From a checkpoint of a small contrastive audio-text model: encoder arch resnet, batches of 256.
Rows from block 6 of the audio encoder of a small contrastive audio-text model, named by matrix and row number. Rows with one number belong to one channel. Each number is 500 + 40 x the weight over its row's rms, rounded and kept within 0 to 999. All counts start at 0. Numbers have three digits each. After the name is the row's rms in percent of the matrix's.
After each channel's rows are labels from the 100 clips, of 14848, where the channel reaches its highest value: "strongest on" is what is common among them. Only what is clearly more common there than usual is listed. The data: synthesised imitations of 52 everyday sounds, one a clip.
# convs0: first 3x3 conv (encoder.blocks.6.convs.0.weight, 96x96x3x3, each kernel summed), inputs 0-47
# convs1: second 3x3 conv (encoder.blocks.6.convs.1.weight, 96x96x3x3, transposed, each kernel summed), outputs 0-47

convs0.50 072:420494491499513430501534498463505476485596510507477488458494487533571466561528459533442429499495450487479520420492498425527480528460551534522452
convs1.50 112:533507533501541570603481508490595433535553513536503529484515492485489475438547497513434474455514540523453463544534468477510513499437523489553415
strongest on: white noise

convs0.23 119:564406465504529448476537492494475485509503445491529554478467500478458452483609503539430509504452453532497553477410490440557461413523507420526527
convs1.23 124:470496505448508379486523473447452482471447507523490539535517482569615570564518537472506541470515550510569490496576604531504467436533500445472516
strongest on: mains hum; signals

convs0.9 092:469441560471540518516565526500433539509439490527533521502450501520430500465467517517477406509500514478469451431559545493530491480478504454523463
convs1.9 084:519519550522463514465521505485511485406540508477501442472530454484488461435460454412439416546406545492483513486397424495460541487539524528481581
strongest on: doorbell; household; beeping

convs0.83 077:453532404505449463503461474508510500522553388532482461453469467500540449480525498542456486496484489477441530510474509521405536529502500465530455
convs1.83 119:528522458510587513554466387450532484536522518496555553498457505529478478540546521487480502526523479473514478514500519453525545460432500499541479
strongest on: clipping; text has "clipped"

convs0.10 073:518413546458458495491516518462457446411465518458475523467447533507499497545498454480378414541423435460458465477484468530486448527410453482479452
convs1.10 116:583523464494608507507456492508521466512463498513489502518560482510491547474540436506488485462500515549481528538508462557461348450481478436504505
strongest on: animals

convs0.53 057:476576545456523504497446488474526486507480495524525472503554491436541454479527482478429493506543523440513488464473468528479524499487549482509415
convs1.53 144:473494540512546544527509496469541524404475494514485432507469522449468457488530501482457505463390454492442488528493492580531464516494535476539520
strongest on: laser zap; machines and effects

convs0.66 093:488495541517509468492527499472443528498437500488463477459531498564433501484480487458465541522476468500496431408528493500475530474512466535488448
convs1.66 074:614540550496553532492512468533595480572585501510491496476520466517546497497483472475480496485509504499541517543510563450435471460504485394468497
strongest on: clipping; text has "clipped"; mains hum

convs0.31 180:503515457480487505540452495343493520466534528465537469492532460449484515517451522473508511504485476347497473515490419439523519495513427503442448
convs1.31 120:496404479488466504518518473626492450549511465506517511485493504484485485493477413489524538498494480375523548474513546512514510422463492511492596
strongest on: reverberation; text has "room"; text has "reverberant"; animals

convs0.28 108:550530330508494532506518458521483501491516501467499567427560402457510492478426464509502499505489491513450518561477452410499480466513544488527405
convs1.28 113:451495594479548469486442507489472514448493487499524497571535516459501514552531452477560464555553502527554519500504395564493483534501513553456588
strongest on: people; barking; clipping; text has "clipped"

convs0.0 084:453520454469523458470581483522443464543423523472515496493476456480525474501470398454441556516496482519484477548468563530515505458438543479514509
convs1.0 090:470521449516471494536468419478535510522483523456489564472530465563595516526492441484518508523591545531566501500401512459530508450548406494527488
strongest on: mains hum; clipping; text has "clipped"

convs0.18 106:428486452483508471480462492513440495511440547544530410485438441480496463483522443490475465513472499516432488510461556504477522460503519412515524
convs1.18 101:519538508499514530548433404450510510521498489488491537515499511507528481531535449544523499565552478465561459477369480504581539478507497536510576
strongest on: people; footsteps

convs0.34 050:436535535453502491513476537550492461524547472490525478453483484473488507512488510479470534497568520441521557424550516552390548516476576507588418
convs1.34 134:492472589462506548508538523498544520395496449505442407464464516452481429483504479442479476503392481477432517499484509581537474505491535460500456
strongest on: siren; signals

convs0.25 091:480458560505560499508569515506516526491457498539479511466507509484493519457506540519475476490503492476505495481595501474557519498514479516574500
convs1.25 099:518529620522550489487548499491481478523535488520483476470497484506498479428467501495443400542431561522429555495440421483458523503517540499529504
strongest on: doorbell; signals; beeping

convs0.24 134:575460530512515418459509486444544488572503444432528552491497508483530492513601489563458523509459491519508580517472495463539488397518520484505496
convs1.24 125:473507501453511409520539494447471502458486511579440555588495456541606524532492522455499520499527542539592476500528597505462504428506498484518462
strongest on: mains hum; clipping; text has "clipped"

convs0.7 131:507467478475521531522524481488448520481506504569504519517471574491467485457499510486516433509491515481426508481521509508499524519447513451453468
convs1.7 079:511510463422447499414443490471520462404487469442476519462540448489461515493513457438476485532476550493455525417588482552493434472548547475504540
strongest on: clipping; text has "clipped"; rumble

convs0.57 086:483421549523496471457475515484498513452416507406468464566479450600424466482451498515473487491514527465553525540495531480488468539514442529438552
convs1.57 083:514488512473533486489491457524527478492542479570438522487543501501545516494529445526472547493558557538577471459605505487518475491417513445434424
strongest on: mains hum; clock ticking

convs0.90 070:486362453491507493498512523531473548479432514478500440521465416616429456433504536554402527495515483459485487483457490534465517569466502501480511
convs1.90 082:445457516469579444525457488517513435507494489492518566526549502501558494509479501480521519434548530481538451497568535487507492478506545455430531
strongest on: mains hum

convs0.92 084:481506535552513478524517458523455547502399514493519466523440469512466553413538527510469481494490446462469470459497489455501558538475487511442468
convs1.92 113:520496476453494462510552528527504501485500545473552509542553430461573486530408609448540549488559473473561483499529493432542550491536535490485550
strongest on: household; mains hum; clipping

convs0.77 093:442544467491495495499509494376463493532500435548504553489483499512518381470476489495464470496478508478518533453482505490514483479489577424493509
convs1.77 080:530459470496447499430497500500478505438463436437446455486494454521534494511527489471475438468433528418478518456449607566486500470530530512524530
strongest on: mains hum

convs0.84 094:500474423389525507451531489439463489513497450554485484541486552510484460428483488465478526472416531444506504371528482430513473526420467459461464
convs1.84 134:541528442504453494452524485526536515482501526507487488494522456515551484551478467438473513473451484487539427507475481528607469458484415506479478
strongest on: people; clipping; text has "clipped"; footsteps

convs0.95 105:402569474505493503486472549517517448436555505443476461462539537478564525563520489510487474492500440420509434494496477491465531547485408502534433
convs1.95 086:529466549478516566567453555530483477555549538517553563413499510514395451476515515501466514423446550452484472530531480474504554573487480566543483
strongest on: signals; phone ringing

convs0.51 083:468559414480458504512425494505483527513517404477507468412520472457515461489495485486394468498503472452488507471503473460400548514487538454486450
convs1.51 145:504528461539577503551524434507510531503516513473547489525411487511454469503508515490454469484481460462456481513484501440472544466471513540588477
strongest on: household; clock ticking

convs0.14 134:522496493508524404504489503474477517553451521488553541508558508501438538519609492559438497503470453445449547521491488503552491396500533521457438
convs1.14 099:447532478439501402498504510478436462467467448460490545582479495498623491514473520450501494528544503522555521496470552534489503402552469515479520
strongest on: clipping; text has "clipped"; mains hum

convs0.40 088:454462509460502516505507512505505403526446488519465436489475518476489509470518468479434504437418463481525469383525478465492482421474411508441484
convs1.40 089:484506478510459505477468593465515520514473418461502514513478571562537543512507471546507533391488538522530507496480508544583520486512422489502452
strongest on: people; clipping; text has "clipped"; footsteps

convs0.32 130:516534394454495570534441508534469520513503477509508471501519494469489542477384470467524429495537495494433488514523537456504495524510522488515475
convs1.32 093:484497530410499487464371483471507507425509483485478570487545445421469507487565485473527508554475567516486515409538507579502475485540586495461546
strongest on: laser zap; machines and effects

convs0.16 094:453579517581495479488466487459465494526492431549454578488484507444539449517457470534390436511540431479488506510523572519498479519502512541520479
convs1.16 087:483460509496510426513448507541466509482592441484441537530490479491493501470471488495513439523537524385531523487490472475435524483539525518488535
strongest on: frog croaking; creak

convs0.80 131:452525470447460518533458567539454458507490507528531381544549498497453574498411445471476445521521497458434457520534509494546468511523541506473479
convs1.80 087:468482494467523453489422476495455458459442522514458564462552484479537519532581466491487493500421547482409475473495492532472459482541566515547593
strongest on: machines and effects; laser zap

convs0.17 110:496477465602453440580455509412443537581430527503527469467511486548475494495525453570407446523512476396435502553497453515445513441511546491469472
convs1.17 080:497487452473534447511443472540507450492541470470507519610519464486549468481428411496573501540545446519537474489485495503428472426512489511506524
strongest on: clipping; text has "clipped"; thunder; mooing

convs0.88 088:476415461525472457477471504456467498460433473522388485474450467538469445493547485536451479477529481487484450437446537557483472507534481517482513
convs1.88 098:455501507480502511507418488492518479513527515461574582510507542518546504408502460495500518502550512511578519530545488510534492454484463414379459
strongest on: mains hum; clipping; text has "clipped"

convs0.11 088:476564464448522476502504509391488507469485441518449534489533513535598356455501580439548501455475530507507525408545465548437515524486466497509496
convs1.11 072:558441504491468418405494464502532493446547483530463540462456501507452525498537432506502495551518577517535504525479413541468544431480522447479491
strongest on: doorbell; household

convs0.38 089:463540494493486526546527486450451507469511497479508511476520522435395473499489489476467478483484454574548458511449478479550499417430474477487474
convs1.38 104:526510527537516492555569546501514508454468454455512419512413490416447460487500550449489518489491481494502534485486571590433449532572523464485506
strongest on: text has "noise"; rumble; signals; beeping

convs0.52 139:457509461477491515507462480383528472531473411498478503475474483462519471470473495511528504496427478399524479434505461497478477435485438520489487
convs1.52 082:519402456541448538459573554499508514483493518559491505491428504522494475528512431545473510471468489501572443506525428543485545493437569505577484
strongest on: reverberation; text has "room"; text has "reverberant"

convs0.36 099:537504422360535511459498495459459478529529446549495440511488502508502431445456496468495520479428525469503523364511487436504499485425486472515441
convs1.36 127:503517464488473500484496445519520486478501525484495481499521451522544468544482464387502502509475500469526440514460498515623458473485417525489492
strongest on: footsteps; water drop

convs0.41 066:489473553508551516509486483510473497489476479478471527521520545511463503439430509477452482516445477517482449446507479504485497454460413489480496
convs1.41 122:613504546492542497497534509512548437535524482484513508489523454441499545518474519483439521524481502489527590542603521500493442473498543312468491
strongest on: beeping; signals; thunder

convs0.13 104:464524510542503445508538456479473525466408461458486505481459534522428469489557507530441490497499490507538500525501482462423494487483501485523511
convs1.13 075:528450475478455478492578441529524478465575479479440430481465501519583456484468524456464456462485546506479462484471496475456574485451454549500484
strongest on: doorbell; signals

convs0.94 112:587482474481519495512482456485480486506492511473564509469516491440419560447497532522566470471525491522482516475486493428524501518485470466486457
convs1.94 098:467486559469518487480435520487447466568478429489474562482506570498472554511541432497502503525498561470556531421584509573532463487554564454524501
strongest on: mains hum; clipping; text has "clipped"

convs0.54 079:512451570499505525451462532494502506410427478490478533539554500541460421542353497474472478528536576505501538479458503489479518427454501436458479
convs1.54 123:519443603484557514527472473506491489467390486485464527532526555456496495570598451470560534522447509529476557506459519576498466453489554409492489
strongest on: laser zap; machines and effects

convs0.2 083:448485453473518472468507487420461511528497468565512505519457497502469477481499533489508459518495509546510501443489480517458503515447489504412459
convs1.2 086:506474453425451446428486496508489424397498395438466511477518499469504516494470457403509466516518492451503520464506506570540449477552519475471505
strongest on: clipping; text has "clipped"

convs0.6 106:464477563526534492506538524496439556518373489534492491465450484483450510460460525507461445503523472473445405495548539469513500481520515490499479
convs1.6 102:507498562523520509519491485501459506484586525512535478470514476500498471368410464492499413571477519482499530476434424421466537490565524536477583
strongest on: household; signals; doorbell

convs0.86 060:467480537563477494478488432495476490508439474523496495462452502459403456469558505544494501471494515449490527437399529496490499487485526443469470
convs1.86 079:530451526480507535517484470445535487548501493501560538507510522448509483532546512469514513557517461426534562507444614526504544496494544548509560
strongest on: clipping; text has "clipped"

convs0.64 136:583503480466459561511506486559464453466458505488524553444557495480471577521449430460517451486505464576479475565517505453559434487501515465517500
convs1.64 117:495438543543528468509399466504453531484540490466451488519499527501481595510569446492494498549446553497520561457526510600470495502501517465509493
strongest on: laser zap; siren

convs0.56 090:487579550484531478421513546467471510507496487501440480409526472454527430586452510502380451500483426493440441498511496484487480520536493490463479
convs1.56 093:506443598513549444524491488529480488529557471508465502475500481444451501433442473527465507562537554447531587491523522481443521488525612504454569
strongest on: clipping; text has "clipped"

convs0.70 068:455520564446514432416542470499491500518437499470523503460520482510547452543513510533462458472489483505481486424488458430448483505475573519549479
convs1.70 110:547517567516450508534497501486559521477551469497436468529456553480547480463477501474459463465409501468462468491459538580461517466486468460507461
strongest on: signals; beeping

convs0.22 072:504438477526481544489512480502513456508501477502447507574483451456481399487479491477467513535466496416484375442465437520529445525477474513468464
convs1.22 100:480459489485515505499537510524557448507474485442508487470525428428462492504530471521513496526557505385473497520568540562471432518500520480504563
strongest on: people; coughing

convs0.87 163:556464495510505543472496493529556455495460519434499505528515469512464591527499495490557538488477544510530523556546488466548453492514501565471470
convs1.87 121:463462542493510475452537478522481512519541489512416481474463570505531599506512498494475474574435553482489505415473517577530582464455478545515524
strongest on: laser zap; siren

convs0.55 110:517539500531472484478518397483510462444518508524551494479558523381494528509515517475485490447517470522498486495391493442522462483515439454489480
convs1.55 074:585504531517477543470604573507517489502452527525534453525487482506464500521499675501540530411487487487552503492608558514495555564460536475486471
strongest on: people; beeping; laughter

convs0.60 104:464423483493543542482505521462512470488409478529496514510521498501544437522468567522470550511526551496508532405504561514501510559584555461520497
convs1.60 086:514495538437492443432450533489468486461487421478460563501512491380461533492518484468487452545521550469491530484523445530487529455494570488437527
strongest on: household; coin spinning

convs0.65 085:421441363569461485521434547489488508558502472538514515508455475467475459548464457501459463544493453427430467493483494556431509473520453445440472
convs1.65 083:510463418565545520463438472493466496506543504474489460526489494490460467482479470554534447537482467466490466492500458492466468511502495490557554
strongest on: machines and effects; laser zap

convs0.21 097:475477504514488551504487516469444506488470516479474480469485542506478515508474493472463448515468501508453479391496524525449526535417423513456460
convs1.21 090:441502435469410430476477522493475421465437467399472509426481517514510564510488509451491541493476535468483524489557450563526456500570468406481500
strongest on: household; ball bouncing

convs0.79 077:427558479491535500506509498391519503525488432469462496513507475494595414444452476501499523495479515400537472493532462460484480491468493497493516
convs1.79 092:556419481512442511483512495505527491451525464479439533506434565497469475522541417549490430468442500487460476467427483533443514464449531503547479
strongest on: text has "noise"; clipping; text has "clipped"

convs0.3 156:363517501537462475566474495424515520517491406492508473495496424529521456468478381523513517498476525486524539494533471509456489465457541515491559
convs1.3 103:535431498526472515456625506505470473513466486540400522532452544532565482525475398533487456475448490545502476496530529493496498444461556529568437
strongest on: pink noise; group: nature; clipping; text has "clipped"

convs0.67 101:431493449511468457551477479420480542492473408463524543509507427521446496457469359499538527507495534477489532544501437519447504454517559476489532
convs1.67 083:544453453561442482437649475492492511454495570519432445534484526506493523526510451535483470502491520514480455478506517495424524472462486500537476
strongest on: white noise; pink noise; clipping

convs0.76 099:508479391341509486493480545523444520485520524559494418476491473505430500494466517419373562474510535460510512442511521510483501505523483490517478
convs1.76 115:495523551432472468456549473498503480447467494495410496437568491463572503504537487433490469540461555513524468510519509582516468477504516540429555
strongest on: animals